Rows from block 4 of a small audio embedding model, named by matrix and row number. Rows with one number belong to one neuron. Each number is 128 + 24 x the weight over its row's rms, rounded and kept within 0 to 255. All counts start at 0. Numbers have three digits each.
After each neuron's rows are labels from the 100 clips, of 14976, where the neuron reaches its highest value: "peak in band" is the frequency band that holds the peak. Only what is clearly more common there than usual is listed. The data: synthetic speech, music and everyday sounds put through simulated rooms and audio effects.
# fc1: MLP up (model.blocks.4.mlp.fc1.weight, 512x128), inputs 0-127
# fc2: MLP down (model.blocks.4.mlp.fc2.weight, 128x512, transposed), outputs 0-127

fc1.441:146148107143115145133142119096135110128087135171128083155122178112126097117108132088129141112072090129130122149142150165153150085151110131117154118162114123105102101155103121160168162164153144136144144108106131091124149145137164137089137134139134121152117130139092107103113090131100126125064160087085124148129130115132161157096091128149083126082137089129112112129144116089108128126129
fc2.441:088105165101121103091173121172165121114150099125133125131150128110131121121100152141080087115115111121098149145153164164130119169120114127099133144131113112159099148136150121116105118100168124125122149130090115140088130140161114152155163109133157119100120112134160158106130123133100121179137147101139138125096111153154128139104175110113138121137178120097171115184093122145187096129141
peak in band: 1000 to 2000 Hz

fc1.310:138108117144114093167149137163128119171129130128120140103100136138110105160157117109089133127147102099120143104151124121120184100140097133154107122130149123122146140130113149126127127121103194132164114158134083137121126100151133107164132129106079173100165174130120122126075103137096130130145119147137161157115160129130135129109119129140198109130106137138172150128170155166127113164069
fc2.310:107151112130130072141130124126098102104184133164099126117129128114097104105086114122143085097113126127116153107123179122121129127088090121099128140177080146140141143109113141108108126103141143117140121135155140127114135156132096120124150110158123147152133061127107138143114093116130103138131162188122135083157110128133073158117093096095155117121135131177116122153121111148104130087169
peak in band: 500 to 1000 Hz

fc1.447:161115103080093112158110089141114098129131081078135144092105157152130170139148122138124134142111114128097120123144120095120112137117133123157123126124132106138119126135158101137067158124175129125155154106138142097098134128131096166143143092144147126164140160110098134084148108083165123131095160149157154095105137104123093151110135133163111118120065110112065098140141140138121123146132
fc2.447:178179155113150125093112181148059112108148148185137135139139129114125110130097079129115113111148088134150094129123124138131115137135138161150109125120099119109117142115132153079096149140140139150151154123087118105120101119111125139144160142138104148137126126165136129098108191140095146129075131134135141122100080125100129131147089116184151130113159133171138155122159119124158154121130
peak in band: 0 to 250 Hz

fc1.407:117142140150143128113110115138122117136102091100171141102168143154138162152133140140190106144115147135147156103119128104122124141133157157115160113108143123125122123105112088167127144126127091089114115090194135160158124144137151142103115153139091138134084128144151170107106138083133105137102092109091184133112113162145112103120134099071160112100117143155105152146136111161158140153101
fc2.407:089153118112126187106117143112101183146111120136088076129107112145115115147135130127106113111127135128114131122126114147115132125128103135150173116160183147144147122126150106131147089174098147146159114143116085134115147121126130122119147108134133091075162104121183090165165112142141151120139146107135083110164118151170117150143136162133136135110095114075137134107165087100108141116162
peak in band: 2000 to 4000 Hz

fc1.146:102134091120119077168124110155174091111146134167094151084097161083102145122142101098125126121090085167143102153128127108140136156173141156145164122103124140120100163144113119129082113130083137138130088154122131124111145110085154173156123129126121121117088113110159110141153168131148140166116129139154125122125125165131136137125141134129122093082138102135074154143160113143119131108110
fc2.146:071124154092125078150117141105128108128128145166135127144133087126172147088114139118133143107109143106130134131132130099116165168113166137102133128096141121148153157134143142100157130134083134133105106120114138137140116112104114085132130135139177116146155142104147158166148181129170127126129136104116119151109151160189117141085148132172152131162143121149116082159145163092114089107086
peak in band: 250 to 500 Hz

fc1.58:097095126149122169130097156140105131105111105133117128106089139095122110091157130172149135103134110140101106143165136117133152142149135105112159117149158117108131113131134107141128101135097201102132101144089116163124113168153107124154095138155117167156138105117122155106124114126125093145088130136135132120123150148078130133152161151116134104102115148156156189114151093088182152173111
fc2.58:098112150123107131118099156093107125103106126112173131147145115130130171133125142113056133079114137144171125165119070103160158099172129105125117139151115173149158154143156169093145104095119144127135109128145094113155132125121139152113123117172108127088146113141131109131131086121127129106093115129135080158103152116178131115153086124099158107098121147106154139161120126139141113101114
peak in band: 2000 to 4000 Hz

fc1.100:141099076144140137152122111108108138112180168132153126101121131119135131160134124121138147141093101149139133132113149153128150145147109134179097118128149136128166111117199107117098128137116127118090114123162107143104100120132093125156120134103111128127132165148123122124111082110123133150148128072142169149076126132139140122134167137147190187145155119142136158138181152114097115079154
fc2.100:129164109143145140109114171159077111115148132117103105097102139119109127139114116126141113101137141112146122125140156130136184169128178182117098161125110141111110089154096119164096143066135122114108117117145081149161163119095120155117111152131138123103089147122108139157088139162167147142102108104142105114130102110143162127149069113126101121137162133136114121155103135091120160147152
peak in band: 2000 to 4000 Hz

fc1.253:131126130102103096125157183098126086099113114123114119112156150118123161122116147071118154123165138150155095108107130165103111126119109128127113161116108188118113105135114126122140138093097150153126154125118096125102149105143131044114108133145112127147105112159120114121123146166150129101153128137089116144106138147134139116120122096127132114131103110131117164125188178138136090202112
fc2.253:102111142130183139183114150159117146106103105111105134144121143120143134134129079111112102141143092137140050138120151101130155160127103151138134168132111096146111114148190124139116089139133109121116101125128127150083150124143169162142155133117111140074195158133129128117154133117116162129120123145148143147151145150097129155150149121140134143155132144147128151151157160110087125097175
peak in band: 250 to 500 Hz

fc1.436:182104183128103132134101110139107096128150105152104117073095132097137089193125139165156134118134167127135149136162084102130081140113138165126134131167116154121142119130178164145138153115099171117138120125125110153114149115131152106136131089143150155083133136166148119122141108154103114133118100118126138147118139104104147123146121097134144112133143182130152178126135155122117141176099
fc2.436:128176140147115124177136159168132103139142137112111138132133110095127093082152116106089134130114133129147131131127178121136124090115090125116117108100153096091148103146068142156138148113100139137098161120165130111134131133130134146123202095143118119140137144144117116125131175141167143140133175147125073125144152133098127129133166145087184110103108142114168104120118091143128121170109
peak in band: 500 to 1000 Hz

fc1.439:140131160128126170143153105151103120121159105160101145140110148126166102158163130133152107110106136098143105174130120162150117125157129160123107118141155130093156136110128072088145128136106116084186130139081131172195130133120155162113119139116165111179144126132137149146144113117177112123120137112110125126115151122083165143107158125121087109119159143121166123152092093106117131114130
fc2.439:148086153144148089150093119125159164125112134119091112137147128141126127117123083105147114160137135151110113143148138118124141098154140080156125125160152112167154107080125169094104128147122115116150157122109122122110145150117129189120060127121125141091131091137098142128132136132110131098104160153119085185159095113122120167152125134142124117104129131111110132138105048169115140142138
peak in band: 0 to 250 Hz

fc1.151:105172120106108162149178068136128142163123127091105158139121088117117097131142117147092101109117145142111141141122125100100123126124160094147192132093131098094140150109126079149135099132159150122110074166147160135095110092124157113115094114127110161125119074147122152151114102128122113164121144136122098104145138106162148109101175116123127153097140146152122121138155110157137125155117
fc2.151:143125102095102094125123145186103156102122137114076148126139116085141119142152168148121169105134152137150118141145113106148113190191098116099123160137129102143138116132150213128133107112128140148160123105090122145106140157145154093138135145123140175102106109114127126119116126084109141150130123102116159104155128124117140147119137126114178115118101121125147116132084106151128124106074
peak in band: 250 to 500 Hz

fc1.404:093131097144099137101112154121145100116116167127120135108069134091126130132116148129172083144128105099116168177104118118106140128086086103074142134113135120131147149091144121161106136151137137098150160132144135135127126093155098140106164115074110124146137097129143125149110133094108112172103122160150132114069129111124132129126119111064152168088097125132143128120104156122123099153111
fc2.404:138153119117172142110150135115122134116127136096182129142154151112159132162158166136128127142106102120113138137136136153133114116089113112104147118138128160146114128118138152140166118200088110103121165118078131163151121099102111127141140139123134088108181115112150111133158135124123111153113057146114111065161126096135139128135133098123156101097132155102113101105137176121133092138178
peak in band: 2000 to 4000 Hz

fc1.306:141095123126175168128086143147086145135119116141137121145130153117169115134123115134182147097127107156136110169130115115065084135120126164130101135152101145145130122105106116123160133107108132141180138144133135138098124181105104153111114131132111126153098134157126127124157116083110147093120135133139145121117127091093106102119109100087096117129047144136123160099136106097083137165124
fc2.306:116102133108144136102134106140136126099141152147113144140139088147133137122119125118159082130137092124168151151136148114121173160074100124091097136147091107105137126135116116131154168114118107088127142116156091090164113131139146122109208115136162186106122157150104142158093190129121132138127126147131145173160150138138143161164148116143117117135126133112133106131120171099169100099120
peak in band: 4000 to 8000 Hz

fc1.381:091094142169131135124138097135110142120120101145117110138145119101115160107145140157147128131085086127116155158116156145172115121134107065154110148109118122167119101129083128108152139167151157164137090125140151172120169122122110170092143087116125131061148146117145093096111173123149132124104073136111106116124149144126124134106125146146141133089117118112147143185104127139112131151106
fc2.381:120133147160170153123126105179122123116083125146141083175121164136126077148163113134075108143117095121118094146131150153140104140092161186141141091125079137143107115099099143100112140129121139145128150124142068123151152170117132108160142120117097125165123151145141126099178067105147100098131153128139115121132115105147126141116148119124098127126124114142129119148149106124113147085095
peak in band: 2000 to 4000 Hz

fc1.188:135141164153123166135112051117093111098137130179113130102121156123131139124095150132132103130124111133103085138151178134100131165123075129124120096119155123133091105110103109106168147121101130142139122133125116095153158110168133118056095144108111154138133109127111108131139129077127131165124134141128136124170148113092166085153143121153154154160122093119099128103135151120098134160121
fc2.188:152129102102139138115127109090136132109130098175128095138125080104098090117122122110100142124122085133158124121125136101170153135111126090126125122136032119129108170095114079185167133176129120136140137125177132117129089158166125174143117112125122124106110133139098121116093171144102148095135151098103129133130147141140137133125160148104128092130133134131145149108121083112118142153130
peak in band: 2000 to 4000 Hz

fc1.241:177146145112144124157082165091124129132104123129103129117174152151148122149104112120144138109108117158180166152116170139128177098160145118089124125089162110158153137152134094094116094133152145178112143125127111140135130124126134131121116093115085114126103106110096141095130169111126074168139137132112127142120147148139126144146120135115154094079110115186150125159159093115143146112148
fc2.241:114141106105141108142121105185136162118102117099148124122116097078115116138133155157098104164139180121081123157131133148143123156126123126117120059150162151106117082147152145090161143102144145120138105125070169130124118144142139087110162128151091117129162146118140136179138131130087129149152118081103145118174113139163117133144151089125151101144129140105146123149102137131109129156122
peak in band: 500 to 1000 Hz

fc1.8:122113094133114136144133151128123108112130131135117131096159164140138168099098207163140114091102078127091121165125139138141138140143094128152101167149110139114080117137127141152105148151116103095125148090107150078125094111168100155128123100140129081120143146126117167134125099152120123112156135092091147094056149113114101121117134098107154108110129148151153152139145123116105123103118
fc2.8:150156151116121151106094111144185113133141138122143177154142084117108070119114092150142116134148123119128106105118161124143162153112146119119149119154136108108081131149120182143110154121113109178076159124104185122134129093098143134152140159083192125111153128131129100114115111133171154131129146164127114139131154149129127115102125135149131147157128140080110077130130108116158102121127
peak in band: 0 to 250 Hz

fc1.48:134130122110144183130150107098143107139136146136137107060129115101109130126133164138144117118179110133127203153142110140061126176136074158108159116088102113163138100115135155149138142159101173149114126139147094130120166096131102076130152092162148108133113123131116108167127147127136164109127150114142124129140135117126119092150101120132117170130139116123123165128110148106136131164134
fc2.48:081119130121115142195109127147127171150081136130106129142125130143114132143169093121132101140142144139120059109116099155139161121112117104126100126115177157109167156086123157130171132147132129146073115138109168086150120132131111134151083113170114148135096108122114121100140128108105117154101135171158151127098178084125139138099149137116121114127089125108130126147152100152121104109109
peak in band: 500 to 1000 Hz

fc1.200:120136094147098125133163129169159112157113146131131113160123085097170154143146156120144168143126130158166111110154119118131169114118177148113120127110132113133137149116103097124117075159123129102100120163142114166145143123183081152119155153161159129134142089127145122129081183162157124099085134079129167145118141119147101134166106125175141122124137147135125139128131111121098115123093
fc2.200:164075101140118117132137103118140112101101108167078121128141136115149147114121121107132141173123137131134129099150111139121096099088100074145091149113136141107140120115127131120057135142153133151126115136123100106128114121093129160146106098097100101146101169053153145109157114145135096074157112142128110111126120112132127114091141115104141144164131141123129178127113128143121186082126
peak in band: 500 to 1000 Hz

fc1.127:174125126136093149153133108155158117110113118110143103153125107125090163130112101116083127122146131135127150171122160087094133096102093120100093141175131143136131109085178115125127149137096156164101138126136104117081099154106074132123144101133130154105161159185127096184143108176134134132115130115150133100124171135140141099130159119134116122146130144103117124131114135163119171139090
fc2.127:149103123152200104142151148152101112114162121103154151138115138156115094111131165097131129150100118122098124135145128116142107169113142192111116133102133106156056138133120145139124143149156104119106117118128110145140124144143112129171181121121152129123085087127143166118117179073133142126105119146121190095127152134107162166107118083134124133136107125114098155139101146114132135126103
peak in band: 1000 to 2000 Hz

fc1.413:096123121141116140152149102174178144135085146134121099163132091125176140121107163110123114154116125144139141132137127097087121146129150148128121130091127091170155162095102158116115108125141133136142121157126120139168123148176132146101111148133114125125145142157071131117085172157092150176127113109124138133193162137105112082134104124160111118127134130114159149165123145157155086146103
fc2.413:172160081144121122134133093091128112112138112109075128114127145133122122123148079089077147169146111139142152134138062090149145137105128114130103132134178109082125168121140114147097166149197099125151105139156132143145132129126109152161148117097124096137139164120109161139107095101137115106129122138101135119101089165135139118109113153129131155156107113136153175140147130140146137108106
peak in band: 500 to 1000 Hz

fc1.170:116120149156176120177123134115090131161146111107172123100138117132177117120176119126064115134149139130147134106138097125131128177094115117098162099163155129120143124131134110104189157132151104143163154150148123133111122130122143120143144138122165119144111130140170156160137162133135106103140148189124073113169114128134132105093170101122106180136109157146111133122140098144141126104120
fc2.170:128137192107129136111188128132146149151118116067105129110140128128097106092141139214131135183125131122108113124157124132120131136177191111116124114123132118113122130141116114095116126168172116154117146106137163117099122117153145146131135127132100140068149139090109110077139152102111149127126101118114119111108120142078136167113131130106125137181135152125156121129114144167143145131126
peak in band: 2000 to 4000 Hz

fc1.480:109108162123124153139133102153137139084164163116148123114141128079096133140144100097155128118172109131103150148107163143142100118114112127132157106103179131119166122162092116105148138145139118100104104125156126092122157115146135164115164131074097138156061124109109120129113143116138149118132117083158142135120115060090104089141127126131170082118134150156129142135088107123120161130119
fc2.480:119129111149151106156110077140150118185145141134103115108110095150137161105131168137132108118135137136100147141149122086126071102134128100122152127128135187110156160142111148133154152130144116117135115130151110093090141170111132123137118151137176127113191125149139107155112135146107128148170144122094112113112126116122136126127119200143126131126135133143131137136186171127150108189182
peak in band: 1000 to 2000 Hz

fc1.266:159107117131100097112152167099110137118108088094137126133117136156142127126140157115156121123152079091129148106104152180093137136098133134155169111125124105112133103143105100115156121104182148145115176094153136138074147156117103108094132128121074158153111146149114127142078113091096122132146131121102158162116158154131148115168111118090160121110110141116092165123132160138101156128126
fc2.266:149163145142150148214109123144139160124129138153077081121128133133143105164155102127097110135141145118134100158102137147141145141150104113125126147163080154103158101149113104121111165107164133122145091106108130124139122127160117205168127119112156148106128123136151124112119144117162119132150197142110096122115112103161147133111102161148099118118133138100148117128152091118125131097158
peak in band: 500 to 1000 Hz

fc1.369:122112108110126137124087123148115126184122114119141158096137148126116160129178104127130095137128096171156118114140155147142161150111120135145130099093162133100168146113098104100143128098129167141136144118114125141134114180116132075151090104119121141117143151129116080108129148150153142205162104110121138127100189178130167113138108150132130137152106109163096113139143157111142126109096
fc2.369:143145153166100154160145156155091138138132116160098070147111101102142119142148138059143133144123101118146147128139117120123153148106094124187162161112092112134114125129146112146149140150113108128149162131149098108133139108137107168124138118142118128113152087184134167123120177132117125130100114123136120149154104172153138132148153101094135117098147133151108138118197156098126085103150
peak in band: 500 to 1000 Hz

fc1.231:107133121129136132132151130111109111114150091091143131117138122135149101119125146125122130114145123133142134130097141149124137125112133175109177145135165101158135130093098096152158121117142167138115160133164153160139118110144119130092145067092054118123111097153086106171105122130164144124119107116137096163101135122158165112123128125090196140125118129121161113135145131108109133214128
fc2.231:082131098096138157195107131114105154138108122137118120137129151142134135120124132070144156116125112115109099157137100136152105154193150115136110152160124153105142100134079143138148093160082142137106130125151105075111102135118140143132151120137178152164152125157154128102128162146088081133140131101151091138095154130168116159141143134109169133150121127100161128109114136156136107141154
peak in band: 500 to 1000 Hz

fc1.210:126132117189128191122176096136144138165118083119157116101093146117152147189092139125144147180126135127154131084142169097146133140104142154123130128112089124131116134127154122107129157128176171136137117101159131129126149135093111131125152118167143132130102161149167135156099141098161124191141128106122109143125127093111144101132096108169155093116126120110126127126138174122152133139122
fc2.210:157106125122117112135125128097181094152170144114115111112136133117156122106161139101128124149071072126090140146128076141100064141096109142136111118115150144103129132129082139169136109162144129131159150120085133140128107139130124151123139097130088095112149108121112182066138138110094113150121123172112133152105121134110112142105079107130195139146135122127114146099133115151133135128141
peak in band: 2000 to 4000 Hz

fc1.223:139068152104101153136132142140141102131149126131081120088121123118119111128116157117131129124169118068186100097112122129111114131106095118140121108083120175112132091143090069112126112141169130132156097145156138117144117077118111131149110088167115141118138093104140169106113127106130112129107160163152136137131150120115100110126169141141149122151162105120107107103120163127125133162185
fc2.223:179096124105133095132140178159129135099161119139110103113128114171103114080126131141140079130134108134108110121145141147113102110092124123109154047128115128107111106142127137145119125133096104102163065137091146090130125130176114144094068136130105127103109111125093117135137126163143146113135113085103119102143150117138113160132068136117084156088126120148125131123124138133107154139117
peak in band: 0 to 250 Hz

fc1.348:079124149138123128125164129111158105124179135137124096123199132134144152150158100133127100119130091123150138120168162121124144124111151109113142129144123131101128095129136110084110090147144133124142123132148127106157156100132083095095116127092161139137145143171111147136120158066113146099132079116121130121066120115113161140117117106090181121123132079094145140149153083141109125122152
fc2.348:106125073160139132156082151121092107118143126137104139139096135112104131141084111156108122083155123148132124148124154131115149131136132145178144108151103099130129117136129159152109148099150154143128109144107121121143161098094138134113177121144132103154129152130133111160133101162116121107160117118136199147173125106154086150110178083128125125140124135097148109082162180080134128161138
peak in band: 1000 to 2000 Hz

fc1.168:105105107140098179172136096136120124162165119139118152102128129120151144063146148158150101148151124146099167154151118139121135098116110143140085095135132100132116124115130114080175114153103091105149124124111124149158108142104130155145126169153156101142158124115088164120142158179169129080141159116112096144129171113121138141116130090165170111113114157154112125141105106123148114119134
fc2.168:138096145107118143113157180119161199128094137153118130123137155147137104088104129107143134123139124112103088146115183173108118074159089094132135104153187115124137115146134194135103110111119129117131126143128153146146128133131122129139102146102098119123130144087149132151156130110130159115119101133121100157143129129104131138144115201135128123178128121147083140161124107176110120130146
peak in band: 0 to 250 Hz